From a checkpoint of a small sound classifier.
Model: 9.27M parameters, norm rmsnorm, layers 8, width 192.
Training: muon at rate 0.028, 13500 steps, batches of 128, held-out accuracy 83%.
Rows from block 5 of a small sound classifier, named by matrix and row number. Rows with one number belong to one neuron. Each number is 128 + 32 x the weight over its row's rms, rounded and kept within 0 to 255. All counts start at 0. Numbers have three digits each.
After each neuron's rows are labels from the 100 clips, of 14976, where the neuron reaches its highest value: "top examples" is what is common among them. Only what is clearly more common there than usual is listed. The data: simulated modem signals in the audio band.
# fc1: second MLP up (model.blocks.5.mlp.fc1.weight, 1152x192), inputs 0-191
# fc2: second MLP down (model.blocks.5.mlp.fc2.weight, 192x1152, transposed), outputs 0-191

fc1.652:091162152172120131101118079164086169118089140136117133101109153072197108102139221074108200078157114149119158145126169141111093148125113210152089100191153184132143142145118116125163142155141127128133163120052163135138168133132158132073119153120123126136112108130116107101107173093084167135086159123148135104179063162120085074119145157150124132132133032070095105097139114116099143108136092167148144111132100060144133134125112063176169135167131147108109145074154157149129154091137144175116126104081105111113067164105125099207137097195160067148175096137134120147121139105125156159
fc2.652:110133114149121123148079141129147102130121122034131145180134153137139139119103201118126173161198115101123084152129160107064090139094107160158133066097108146147130109165077149046120048079144087145169091169113101097119116122146120160104134067157100147102091113115137162142114157107136100048105140115084144179132130108097133149150106150133143139132074079187093093149142072119070094041092166155116120117102039140110168136163107133111148114128145145126137140125145166114146079126154176190140193194102149171125122094153105173129141134067110107111134178134118133122141083159160136158
top examples: frequency hopping

fc1.600:122119138090166113090130123014122129162131149146151090150150193179126124114119143163091115093144152218113084105120098150169117176076101090136134113169129146221186165132119128131123078120082123096152099176166154153170145120120116075092064134100160147151132054212142081096150140121153119112106170071102135174130078133104107144132143178154119122098160151138096107179059121157119170053134111163159116135105082158130164135093123108129174099187165140082162153114118132135117080162144124119114125141108128075131141102107125151144120122073116121120113153115101079146121161067111121176
fc2.600:134091127101165050107110080162122104162165122166124165129177158121127124200141127104088116188127121174134105183081074151061151154113091190142122157118097105170147112068156149127129060140088126198179124119097135171151116087113054170125152082124084137047138101145191121060124111146117129102155141122133171139151148163088084121154103136119113122109125075108089131094161150083115109098114143208156148152182113119111170119107125085170156098126147157207107115153163099106119134116177111113125137167156123138097102144177096104140107085090180093130103147121074113137130165077144108139
top examples: 2-FSK

fc1.15:125105110130190143100093120190148109169125115080144083085077127136129174132167161125088153160117147061086072107221144092160129114155047112129090121148145150137151113134118121141104183131134143180156130092154109150181134159109111098124105124139134183107164117158121093098142033156140136086119166102105103140153180171101162190136071076093115161097146134094100121120105103172132078101148118112132126122103143082160048143138142116072108166142141091110088129081109130193119162175133098076099138164099115094140129130155132136155154134164123115118071130159033074124125074118132151172
fc2.15:105137146167149129122061106184126096090142122158033112105062141111089073189123136095104133144125114093090123078115148082127092098108164111088137115122128108104065073172149184126118097143115144082048177121049175110144087141113109176115117175128130157130089131124097141139138099118133098093123132111113121104160174106090113111111088104105198056152091144104137117148149150071129124187156124088101101101120167145098137163099084094120121146103126147114203071153143151146118077153100135160182110146089169183124136169169084117093136165140144089129065131132098099150135185119073145124
top examples: on-off keying

fc1.286:038163103081121133124082090095196072155128145100149177161116129106100139154104107053088111117120132124171131123113076091119146167130138158099099117137103221096149103144154113079168126106154115071110157134106111097130093154099142171168123144121104104137127144150085083080195098086067140111107155157184136059082087138119120154093121102111138093170165081105117115170108148119108086104123135164121088136138118114163076134119146168096088061129099077108122102123125152125100160140087130160086097120105178131109101197175139141099085090165123141108114193140126133185116131082070172170
fc2.286:151177116128126143084121106110134101109123187197105185142150157109100100061116120213134119096084087108129112109176141169102139133127148178099098103136155079138114129110115143105082136087101110152155100112153129119154085114131142121136153162131088140111143177149123131129171148144204086127137123175120161144132091142087134087138136107196163117178167151167183161152107102124100125168114179155138191078099136127173080196146156114118096118136122190140118151106133127112028171195158169135141063187116120116178141168106126106152096082097131141107150113106086125173171168189126146052
top examples: 2-FSK; 50 baud

fc1.107:133130164135144101109162132137158152193089117103156192086172136187155095071120123173162130133121064080151069140130141094120114130140140143125122142137123102136154105141142095117169121111101141152146148095104147112095111094158176144155110159160151122083078089116145150085050129036144130146125106088125131113086128136151112140142151121169094110163101124176146105094192170136113114154152133125141111171128082183117078070135180062151181135109119122182109088105159157141157143072154103159117103178166120141121159134153131101140136052161132070013069190116153155135150127130065141089
fc2.107:157107173102085140114103130149129112118158070042114173067162134122083144185131089147137164099149086108144156158177121139143090178129114085091150094173107178056141140125137133171153170131083143062112136106160136138110071139077109104147092144160105114116160168107176094186155121174137138145089152110093127140109133088158140116142154153140144150165141116164136176131131118064079169111118127085069145151117100077143121155077125115091113156111095124069098113084076101130106097114121148175189094096126111085146136104065157135115127154104052066104130124126129079106121073092113069199
top examples: on-off keying; 50 baud

fc1.584:173136101098082166118113156141097093133153138169177159120146114101170179123164108113122194117101116088117064130096136145116130141113065133137134137104090139119128128039124116131117126100090142104139149095061124160120137108185113117140099155192092152169138112080149083074136120141070101061123139142143117153106120067117129169113090120145191098138121123107148169162172144165153145155106097129124142087126060122174099054171137201070122145107099126094138121180103114133106097112142131077034068163124101067133083143174145150077147115085134115078107114153142196144137154130129188158
fc2.584:132117159110121113131135179084146158119078159137119143086154098132097046127181099096116109120174116142154165140105134118143210144113076153142103129150131126131111137102202132094142136171108123153154114103113102154150125119091156090126137153172154126093134186137157107138094085100127141153136083158147191150139185123128090106110136127200144131109182171218162146141107107114094080179178051128088146182129109110130195160168106149140158116148100102155143108059113096099097155107115170145112146159077098188073121171098137172142054089114191116200143104106134128169109156114168125170
top examples: 2-FSK; 50 baud

fc1.135:164108109140176132096144083097102133177079177190164127075102102145083087133088144096161123125120100152121116144050166097150165158177097180104090111113132122140153109096152107117133105180164139145154136183182091120101154112135112125118079146097158074151110095076151112138139136130124089099138129155061101096126070150170143076155206155123105185173096151137107101135081110190136119149070136145104085159113093131140104117103122164128100047118071106187205130117142099128092059091074108153087158106104104129127116131153124130127154118131192167093124153088160096156147088081113147099
fc2.135:142148144056141140119091088153072107183170142157086102100134133120104103127152137213083160093106151197159150131188099098158082108105113173119123159081125120109125110123090074095166120147107188120162100108121060110102109138137099120138129133158132196153126121176108116128144137117166148167087115181154144080182098139175136109160110145139160173075187187127105186187127145117069119162137151174116134123136183112153108140188126125152142115079161139068102094140121080157148177164164173142167126136122114129129121149047080158142163165136069163113100170154100189123093138142108138130
top examples: OFDM; 800 baud

fc1.504:118142157181146106086103107142163105095140122147094091142153089113151135130104081156100087126177145153151096158172170164159129123119091133129150063090136191096136103112102106114132135086200122113114131164103111141087148157174107165086081107111139164131094161143184118092118131122100128117170091123147130187172116133203110135132145139135121122140173099082120159130108126119109133077077095116131105124196131158152098099143054165080053102146137125177118191145138080142053102142061136130114155133146093108101109122071157180081105134172161119171105108128186106040154169202162131083
fc2.504:095140168135146106142132134119096132147102144155060146057127147118179124090130145163103104161142104101106061156084120134102146122131054104131108118163106086172122066165087122175138175113122084150147102077128113137104118155111183117148140229161109101209173122123054090138181133111110097122086106157137139081106194113117126112139140093103132133063121149110145157150105084117112129164159157122175096134157070089130158133091165137124101148182106113093170103202172130121153150125210112137195107122134134121120139191184154125160097126173149176130106073182137113108175149095125127143
top examples: 800 baud; OFDM

fc1.39:112144136079108126127138102157145092125131086126124096215161109159118085175093103111189148192107066144140134138163111157118110119116157060111119091090095159084149050158125146122187131177165142100132204138126124133064114109117122122132149105133103165123084083146092126099102060089160127106058161117107128129159113151096100145139101120145155130099123135094166154096107130110057133122108130097103081049177106144094130134159129116076099077136075133127123089104168109077141078106104135201069125080142129168112143134133121108119163125120162108148132155113096136136189126126043218127
fc2.39:132153135091209110187196186117166141137111117157112179182082079140131165112144114133123113124133156113142145137122133102149115082165089107147158173169110119114071128151126144149149121077136172122099116139142134158180122183164152101136132121189118185188170149099108121150138163131104064176243078130129153118062114099068124128079110109168093109094148156197206089109155065152157172162154113146149156106120099150095160121150121124140103124065206088118102088115127114113087109086148101137118128151155093124130142143122120146126138100131090085119071140151178094173136126133138170127
top examples: AM speech; carrier: 4.5 to 5.5 kHz

fc1.287:141114119123089099122084117103089124130095211198161113090129117114134081087091161127083154076110110085147146160148125133056106183154169123116108106107111125093160153169131085181081161139130141087105133146176045156096080131138136169151101120109106179141110131139136123132150105088108075106054132127093116144133087115154123113121122130118144174108112195100148106093130126162184134141115127100081129148132157088123121076091173139048200102083088178071095167089120098146137119160177131103101156054067187121118087151136143140108148083131150153131195165111165117106165155080122127129
fc2.287:109134136101103078134104132130098116131140032125131170121081145172167152157076187113150117137179131112095109144194088120109086094136114183218128123131106150164167160143116091158114167117152152126169096122121145120150110137099083112151140133153127162097115120097119184127114089107076163133118143128185115125146145103122144082101126114100193095203107087096162111139127146093140093178126116143093154156131128147128121116096079088164127118111048087104132094081154101115065034166141115133141155123139031134139136132126145043127148164171170106124111094109074129156125175172062098135
top examples: OFDM

fc1.574:117122198050099102130134087146123137168098126159180152115110147091129159144084104179122138125117160098123127104139130170182154092118212123121096105137145033205141142154157140168140126173141170092125131152136138136192129168189187123125147113119120147101068110094109151123125148125156100096131128076173112082147139097139201135156134158138134152142147117054109114168144102113140065083144106085129071140130144125127158096206139141140141146093124076143131107104153110151102089188133093131138092157143116147163151100142128171162155150081100077126094133121239070093083115123094148112
fc2.574:111067073136116223178121121115151193131149120122097123083129137120086141161128167123161150173112126163100068102123143127092098150129117147084164156134094120141091074115164105121056152103128129142130177105158092087158092142116164090113100159119221104165069174174135077109107131135126149119082161134128124092141135118128112104120117109076149095118168150078037163140112178125128150159162073100071057061119112122086141110184099103161128166148106125114134119099130134181104157105211178167137137162102137104141116124123139058091183122143173073169121120143138120169117134127127123129
top examples: 2-FSK; on-off keying

fc1.130:108163149088119119137173111097192141072156073100197083121146172142127103071137203171084123045074102135143089154145134117122119089160112173131130122095129110139150140122186125083186152129123143132160154109134127072064124088111167130087132135100178169140105167164126143147188103124117117146109161141145090137168123167134111097181102109125199079147149180111080103118134119133093074089137139106125110123088125180111170114124121108154120092099118147060127149071126123134163135094081182137101131137101212147099184208061112086154068117144106145086124124116143153108091137136157130142
fc2.130:150141097129151095160095073149133078097136187157151075085134107136104110126175159119190104067163106143197055167110091156124130150087093141112107127166162128116114150142117175135159191152184184161064147101112100133133110143189123226134107092100126067101182144135101122142161152101148130116107107114118155178108113077148120109098126133116156186085121099081117143117104135190126086141170128139122154163169131178125082137095117132152120184140089093128080073179139080108128129146098131055085112155098148159090168160152127130136203110087146144141135141129072099120112062127116117119
top examples: carrier: 4.5 to 5.5 kHz; 50 baud

fc1.563:143128130126166084111103093095214083102133139175104185095128158091125081117152148151107107131130119145177146153128135143125137100103133122093126139132096035121134119075112060101039128099153106083120165206176109091128143158132094168126156139143108111152171075106109099107177137158100137153128030102097136083117107100109145093157141115121164162143085120113138165144078135170089088122145157085114126115147176141151172155082116152117095129158164087118097159051093115157119163118092202085107127138097200101099144084156104159081123113139138173153070137108145115160143092116181112164
fc2.563:115174104179103162117135061142118125145136144184077153086171089126120150109097117130156102137139092169132106101108035114123108106130117127108120143060165131133126126163146078110176099163165076191080198086088113078127113130150076082154117162098136200125085137171178175104180126152164190139097125175114160092140107148091095145116099119175115124189116146150150119158093173132128159183129123165182102119134105117119086184157148158136073156165113148123070097147177144130126067140112063121140099149116111093122087115065087131163140109166148133109169132126061139158163113136169128117
top examples: frequency hopping

fc1.99:079145083101089111134123092099154139085111139130121085099079125159103078125114133118200089159178176077094132155121144080132049181158135152136055141126130142088111143172180142083085125189108140174137113108125151109114074150134147108129125123090101110113110161141125194140075148124103125124173125181089073151118136146122171037094112163125122108120078149128094189096107148141132195119140106183078099108134136136082129104159085167138150109177142116057138146123186112120204130165072132075143126178106124116122153138064110159102134058102140139098126129129110120115072142107171156119
fc2.99:149163157105136121093116127126134131068108140077101095092178129145120086166074117109138076078172106143179103193171074095122185053154135111170137135052163116106118192126136131105169088123146128137096114146118162100148137101152116126101159077129124130080147079124124168123144130126125126119137139135189088124096174124152145115126103114206123118130135036105111098172127126142096185165102151097076096140145150178159078156146142168103101118069211169136108119128127110125133091182137081193100159139066104062128151152140149104114173174085124140155168126165087134150127088185107132145
top examples: 800 baud; OFDM

fc1.194:063111107129159034151115127117141079122126152115119178161148111111164123109103119121077100140118103068149089151181179135065119176053115107102107175156081126067155044122127120168149137137095156178118158129114087101109177139150116130144160181139154221138068091205143137127084125105100109107178125139131147130117103092179194149131132140141093105102098105170110099112151133144176075075134090121107119117115147111117164121072158126133104145107169165071186142106103107129131132099171097164133127138063121090186164138109159119135116168109144173080088109140095137140087131098133153166
fc2.194:139139177125158160137134129093158149079129170109099136062167105158123163166091097155106150141170160105107093166101119185127134141159147128056040168139073110144113141127118177097201140159163167126148170145105157105144067180173187083162131122231101082075148139095130141088165121148147124152098173141141109139136041081149091163163109112145146137065153162175146161139145154113119096103092114124173182094149138109155107097148118121145139139140195123096083147122188131179091177151108138145067082165166164157142147119105127102099125161133130163125095133120138102115167128087127126147
top examples: carrier: 4.5 to 5.5 kHz; 4-ASK

fc1.433:115027120128102081090096104151108100152104111158170134097152128176096142142121100075128064106117202079093154093100169169181071090073151117086115122126111076151138167127171100135120097144151138102102092100070100152140162103115116108181152089116166115146100170122121111123110113076145137093091115122091126111116073094153119118184163133134145164132152169125039137155095125097185113150111107123146069133129158103136167097148094166172146147145143157128113137119132131110118151165127090109148055135118134140055169110127101147132196131209086186130170167072159144143114161130201110119
fc2.433:123139142165117065089124113125164137129143181109104174126200126137116096153110114085180078146068166129214137116104094120157122184148130174146148135122122168139138074156136187119147031096096127166129182107151130148093079122129214146102159105128180185089125155095133121125151086157131147130141095102125111098133179174152094155155128071174151146126150135119151176155122167129121140074176152147149097084108111090152028121112093145123160146087118142148140163184075113165174096078173161096083157139118140147130164160146169133122155195097100118121125082127112130137117098120161103172
top examples: GMSK; carrier: 1.5 to 2.5 kHz

fc1.178:089104147095140122182132147166132087135120153122158101134134143123091124121125093159195176218154160074116112133106182153111100155123152139085130101117106086066114136108147138124172152158083090119121158068101127155133106080090088087156115160126103117159088129120111105100143121130159131053164118099170138155115145169104106172080163087144148055194100124083163127156193140123141183150138087105149124140141104137140125133077096143154121061123204130108109140104222126129145119105083197120077178155105175085126153101152131165103140124148091095158139143132117103155065112179167090063
fc2.178:149090084184089101120114130171124153128104124123113148126148092130089081182125121174182117177129217213084111103165128112128135125163129117108163132182146141126122088156120140156073111166046134116125121130145062167121098099111075091166069099164124135139146145111075144120089141092138114125087151147163168116096101165142127121080113130119126186083152105152116135071107140130142109154108114096129132098153090146113172165148159145101187092158136108134201148109082140105159206145158132101094148109221091140180092156149094090120148170139194120172127051141133071116153143099134155135
top examples: on-off keying; 200 baud

fc1.202:182127121076078080133116075132128150113108149133117094133097059116074111117064133119106085124131123065059127134068151122168187096108135102127171133081130124168108097121154087121109119100114178119197127139135189214161139144110161080116161165133170130134155126128139165114176122103137137120034178096111140096135105133134164114182099096118110162158055094133126133142123087099139143113119150103095173117167156124134108164132104124203194105132156133152115083140108092115141133098107157077089148093178110134124158133067146090066089149139098139087123170096111094086160107118069194133
fc2.202:128108117121173124115115107084063110103152153148114109177140161135100123063065086134143137085133152140173129172193108075098080181068159100065091180153136082131129099096108152068066153112139110130120107116204093099055078128163105165127106145128150131113152130117135120174165127090167103146108120150136088210070150108142125174076209104109131106160139086177132124109133140135107150101161174149150167150108159148113137123127172080122099114106182097179084128099172120185101149102078137137147177153110121098108126163141108094056109160095062147118146114096141128097125123154149122107
top examples: GMSK; on-off keying

fc1.108:104142102087153124072146098145114161126087069137177114143088095117171129128164095108140122115110174121124130181086138118110157064131117193161150138169166140089093134165116084141100082178117095148124127161097165190125055200029166106131111105113110105109115176137091112081093099108111151152129105154073120116127082196108131135125136156127093127153059098157068132143096125175113111114155116103142159164131106169136195092123072122092072111106143146092131156104143144133195124158134087172064135167152090136167165099060140164082121148077146145130120119118091143149131105115124171188
fc2.108:122049112191181125089127142149139104151135125121162135179163120125082086159071151107127111118146155121113165153126107110138146089086172115090137192092076140235186098111161152108119125049165171148153146131169127079100126082135138167062124120122085140138170137115096128072119103115113120195063105116135140152114172168119168163169140117153135110145086128118107082125158128141138168142062157163117123143065128152098087093080118122178086181197132110172099130145108135118153208112163116150137116160095066158142140122081103098104077091149102123144157144156134134161129126138090116174
top examples: OFDM

fc1.634:084081100131123166086149101167140090119107115143153101163151107149076131139123060058145074089145127099155146130178082083101097129138154139152098074154079151162122137110077145133082084069104121135110108145117086115092111094156134121098118154099107159155160112077118152145143118080163132126164112087123179148108178113106114149119064091079164136125134034140134137163150198168075095079179133112086093142140127103149141150110171146106169126144110192103081092080113123119175130111118137129159096104183083047171065124157110184163143168129166094149099144132113157101094092117171092152
fc2.634:095151132093131192124129123117108118128126063080092113109074152137138126139107103105081095205101157124188082114182148137131109074141153167107174157089080138169185101145057171166075095110155149161131183141114147146119137103139151159119169107090144098085144127110112161145144152098182118108078113119096117101145189119097083164169144133153144159138170153192145177122132027099168137089111114062149135105109100132149080141103151084161107102100130149167108129127173121062100178142147152190093165105085075106134077109145143138095133127117206156130148119162143133197141132133147107119
top examples: AM speech

fc1.333:170071070068107151135092117177159116135060099137192173067168151074140118126165133159112108097143156124119123175128176129147078128095190117171164125088146098094141116153099115157112097192147137092176157101154071118148115106180149075107139194162094126111132187225125163060126163121094125163115158116163146094111124126138133143198099083133077157161083077152095138113089107181084117075134159089086134126118097112129107113153112110139085105121095081151140132123088152058139052122143084151084160094142115125136146109113118128118122113169132100124123131126085089101144096102115110153
fc2.333:091129129150079202095141160152140151157099155149160087184131112095158162135161143091095101126138147151088153103121085107116144184131172170109137101154137117104144139217137140144121173132141144108142124100193103126113078186132099186120137121169103148166156114178163190144103118154123139153170073096108125126152194075117164106145172109137199185161101089105095102153084094106152106041127132156092150148121129148112177132127089101171081216073114176100112142107142163104124177169130119110133144126142124116097163142121159148116126183152082166136109064104081061147119101156102149092
top examples: carrier: 4.5 to 5.5 kHz; AM speech

fc1.762:115080201109173102080134157174111105119111130109107122120106131130135157107125070126118072218164087094075098070078155089121131174185131093118124118124153094137121199120141065109091120124053176118120112149165169093133127185156091178138135136136142159151154118154115078122091106099106160141095136123125132100170070077130111105067066106101113095120146140089080093151146083107168098126159107123124145154092089164122067115141132115088101154130084133108132155060148074196173143092125087093109103118162154135171115162159142149151161123168122107166092098089099142142051117121091118162
fc2.762:125160136101177141178156116069128137107111129136130084118168095123151129162150104178140081151209117126142081081083156154103136135120137151179124151198177145126084076128153135128072118091174176102139138140113148132095099098126144106094087116153197111138112143204112138173089135129189117128103146116140134143119168159143100125103167169121154074176172161143094136126142129134159168100121124167176152075137142115170168114165212168085136155110189062157161139127088099098160141105124205117105168125113186101094167137156179142079162141145102157075139149140159123102171065100100179138
top examples: on-off keying; 2-FSK

fc1.323:124087117118193146091153126178129166129113134116193083198128146120087104157127166125152091201029094106116152139080138131098147061090153144078163116157145141143129109133179117129167087161142130144082147151111120053153153131141159123120069162135098135141165118088172119150091122096071124107148152103135146148169137138141168086131094140108130186066116090135119197051152102125097144123115191117137150146161163142085162169121137128133129095137114095124117138154136136153143142114170145132128176165088071085057163110190082155187150074156100149165131168118118091106058115124166142136
fc2.323:105140191151087141136159197132171121138152082126142070090137140161070099115159155090120139098107089096141083099077144134144097118098080149133109065077150100131160123149119150059131099050142108150156133128156139082179146149166132116129133122108107166122221074107116170088165143135120143121142051096133090089145080093185140131128188175124148110128174128148128169125115135161104121162113087116089085097170150129132176146096096124147118139063099125138135122123111081129117151114088161098077150127179139133166167180128090120112154167157075084119177099106154085111032086124180127128
top examples: 2-FSK; 100 baud

fc1.386:143124175145104099127083152104168146102121106072119119143102115105114129097095146109127072160064072147133141208101161129187123080160172111106129139055112124096153175138160112165152133143159109150074133095147121145164032133085135090136110145134090134133085117102118133109209119074102127210162088112143150089148083147183129112110167157095142140121139109074114108126124083121129103096131154098136135161142096148117083085206100153141157140089107147127159140189106136100089134154079078164104185100131150059100177155086187132077112068135064150112138113101120117110147103129101088110
fc2.386:131156184097113135175129111113099077143111147099133174096123137141119074082120088140088110136133107120063168083144143090109108143073097158105120121080140119142123103090121142149098174105123106123139162203109135091166134156078113112117129141142100105162122160114087143178140136142181150122119115169100157065099124096132208040129110093099154126108125185115110189136124141080158115049096131161164151108104121177095120031184127068145175086098149104131134100160138116046099126133119130153177111137085128092154088129116113138126159057124109146110089062139199162136144119144176093151
top examples: OFDM; 8-FSK

fc1.427:103076140157102137126158126129122090127083108104157142125140104163180113098147146096121163122145066113093137108117193094114108093079180154089098142100077134164105148130146074163132100107127122065104167164101096141129100136164131122099122160139070131150104172192143117068131146184122132065133113107133169063118088117118118113138174109114089129111145161108178110167098183080142134038161125101140128098207141179141106193181135168116116107163102127119101131098083168120171136121125100107109127025127121103115061134136149154156105146142083120099195161157170078211138144145132143119
fc2.427:123179078054130177137114097076140149127161098159172115194144173141164111155117134172137118136187197101087131159142062177181210137132093120104136142086121043078176105138113122182155131149125129120103099159145127174151142119109120142114138083117173156137103208179153129171130177126071122090121143129098127107146144166125131127147122147110153148196172116141127105164124130069124137109101133146126081129107155085131139140087096154050108141137089149110112120188132152115119135105067116124094102055144175125179140129134178108129101146115144116183117073077135193139158183154154113138
top examples: on-off keying; 50 baud

fc1.426:192114081149151095120142172070165110131139161107131186087114111095126142102150103158157172167109079134120136133098128057082069144132111106112087178105103143163138151140171051130053112150124127096206127135179121077148140123126125090109104126120137126121164136173165131125126159136091125093136116102125128079118056104140154146128140164101091146139126126190115134149184203109089030065117126152139127133147174111147136122137105099166137189204114176131163097143075120118090165089097124134108150098122160150139206068109169107093099129174119133186148152112088148137078087139117130134
fc2.426:151137132127151089157083134149102135080136150147111158084139200136095099104127114057152085068133084098126111188120143196185144113110132152143076147146151143127086139129096116085135118170114095093127165072167118148123150152090141141137110091101139094198156170109136149140098082118179107126124174139112169188067141156131139113135180118100140158110113156142103083149164204088142125086116120067070155159139168138108113147126080107154117117054153132136156142140095157117033179105125125104144149064103145088180136155164093129156141168127152138095142183112126125152092136145194105040
top examples: carrier: 4.5 to 5.5 kHz; 50 baud

fc1.378:176105094148093106117097110173092147171085088107107151102097182134067136184185183142125136208159146119083171146101148120097159117154089112192106105166079159095135068181121109144098154126151165087120103139151155115122162105156164150124176148130170107059147123149095140094168141118122129160147137078122124088100131150091151154144081133153145087169163184150159085129113114121075138151085096068148126131107155129071137134130092127122112080117109120111138153137095125117109131060122149126049135118125174060202157164125126129200149055147155123174094133119068104163127164125109183149
fc2.378:053090103157117108102094135076115145103129114113118135142077110127153171094176118104127120127145151097092142059181132081161176104140122099034127095155113045100105101095139075102091141136174146097128123112147123074133137127117134096102135125119138134116174115157121144136140166110166179128098175146149124127148147058079152164187155171035112150082118086111086142181121107155143131074096195096210117150089120093135106104138117128107103124120081126154086172184144120110133087122127121108134118134104194101143067162098143094139180098089091088122152195144119107132105165128173093168
top examples: carrier: 4.5 to 5.5 kHz; on-off keying

fc1.434:076140101146154097087152113168118195117166112143132095098089077168155156148126135078167072138133148189132079090142148089098060073147081117156139183129131168153089145165106144154098146111178146110141140127162197125087117206084111074117104144151122126127099114189080158136164120112162111141119121079192143157119115139148158119153150113155098126114114155125142135132188123161149112088139093146107132150152106106172159177164156132083122161192129178092175112083148149179124094157101086105148052172111106171149076126118149091219080099102086124120115131114100128122088157140086141076
fc2.434:095099144165130074189151126177077092119143085157182131177116157123124183170144096085136126165125144185114131128135137156071125041134116098135126120153126144141138103150105152070140148081138168153101163149133133157167111149196144153189073113130131095133106158107116106087113077123169090174144151101096153079144096158126088092162103037090102064082129153148109123189165147079152064131209118118099135142115084106164152173190117149076173126149107165101159095133161162134122128107144149137107142117129120111137126057122176079119084120097089079131131124173080131138150152173124149143
top examples: on-off keying

fc1.350:134113143166066136163126091148078114113129114141126221091137113120102136136134132129135115085133120135061147170142185089163115123117111144081088091141140138000068132135098102161132137080177157091173132120056170180116096117174168117146168171092146143149092114135117205112132058133081142104136112170123091150094083124177133130092127164117135157122134095040095167104124132160145145158139153088095098132106172099113162132104165120154126109134136123147177168067086083108112081130110085151176098120117081136074104111118116131106119123115133166177153085096133117133116171105092129162
fc2.350:164113109142095095143109166108085188097134140152207145159093165067088116140145072117086154150074185143124132110106116171158153121149038097097127125156143105125135161144125129171109139122117110131089109120119209141110175154073182105125138110063137142061069108112149075137109190125107142120136110101125109122136126166165140152130116111088140104136144063130097074159136117176151119125077091130135084090146167158105113120091196166134123151065118094095123078132086140165095137139102144137191092088144083135166050092089114098083136191155128149158147137178103144116146134158161073094
top examples: AM speech

fc1.10:078125161064113117114182076115143090176166085131175134124148065105119138167171129172164075033096136103108078143086177117177086133180073164073106161114112151104110074172194114144068109089151088073118163177116143098090155106153117173119110117110136148087135068111170149184122113096135095108158137142143157129137101156154122125125136131148168195130121149141100137134147060178128111157167146120116096107148096090157156113125114141166081120088126101081079109152115108132154157147169140083162184183129130142170125089116128174115152131119175158099151117089128159130096181153109181106
fc2.10:081136137162135105164222130130131138152109118135218161174116124200142097124150117112138126123118173115142085078142095147107093068154137150093112133131208181169089114117144077146165116089128153123132125225119117138092171135122139074153147102112135137095120132119156101168093129138127164075115154158108130103113114177130182112163104161146134153189114061085128137152109135130189128089158138133112125073151113170086135151136112147066089138160127176157140113152147220086145117090158183129118127136173060168111132184142129176117124155131158131150119133100141153072171177078130067140
top examples: carrier: 4.5 to 5.5 kHz; 50 baud; symbol rate: 100 baud

fc1.242:152143114137150108158070107191119169173117195134162125112124121164145086113122147116154099161139129141096090098163080135225053144122077150083109160136138095120040088133080091142107108187163161144181200129159115130071124127140102111122129170083196121129131111126111125100105177132148089143126158078139091109141107163144083130137091127160142114112122137083131141156151186119099177192158113116122074150131162133089109119109143073200130044105108143148146132078146124052127169109135098149084132146107140105167119137121154170167147112181142160148088154111099150094163149100170154167
fc2.242:104094071128131168138138160117136120181109055120141163156117148135189162117117103111139116151097157211157153159155183177089155129139135154134152090110134132119107133125162151130148077123121109141117056057147112082155105164088163098138103162118124114108093063063135161169141157151126108093143155148134112098142119137120130112074097092156015139075154178096108116134126153129142085126143241128196132146072090140196153140117132153139160162188106111149122099141116135138110082139149148138104085137171127102180153096153065126136160128170108126195130107141068171162132153122096116115
top examples: AM speech; FM speech

fc1.400:077103117112136107115063145134135082125162114152134139057084109102186122110133157162157155156073084157067106115128083136131058170176135149143164109110162115151125099138130022156165100121168099081150168100149164127139142132135163117166124127067148111143126108102100149180127157122170142154115097172178101075138120169133111132117125208145095126151095113117054150119145074146105142080144068157168155100120126139147128099114132139158108140151114123123112119134123144139070139085158120159118115150085144133071144096131110137146069150087124125123115171135187051136100185212211077164
fc2.400:090126174114135115154076133136108125137117133111096188128117138098127082190154135143125131116118148203083069146112165117114105198153063092207094170122090134084097092106137141140136099145161131127138105126127081135069075091098173130160143111075205128078129150134166114124173068145168125143123120125096155138162127143163059116142109157129125136131120197168083144154110125092133164121151059194115121167163150152103109147096073163081170106147146091131109125133173117104067087128106127107163160170158164160120174101178096082114102162130186123144091131145190193159146103095092148124
top examples: GMSK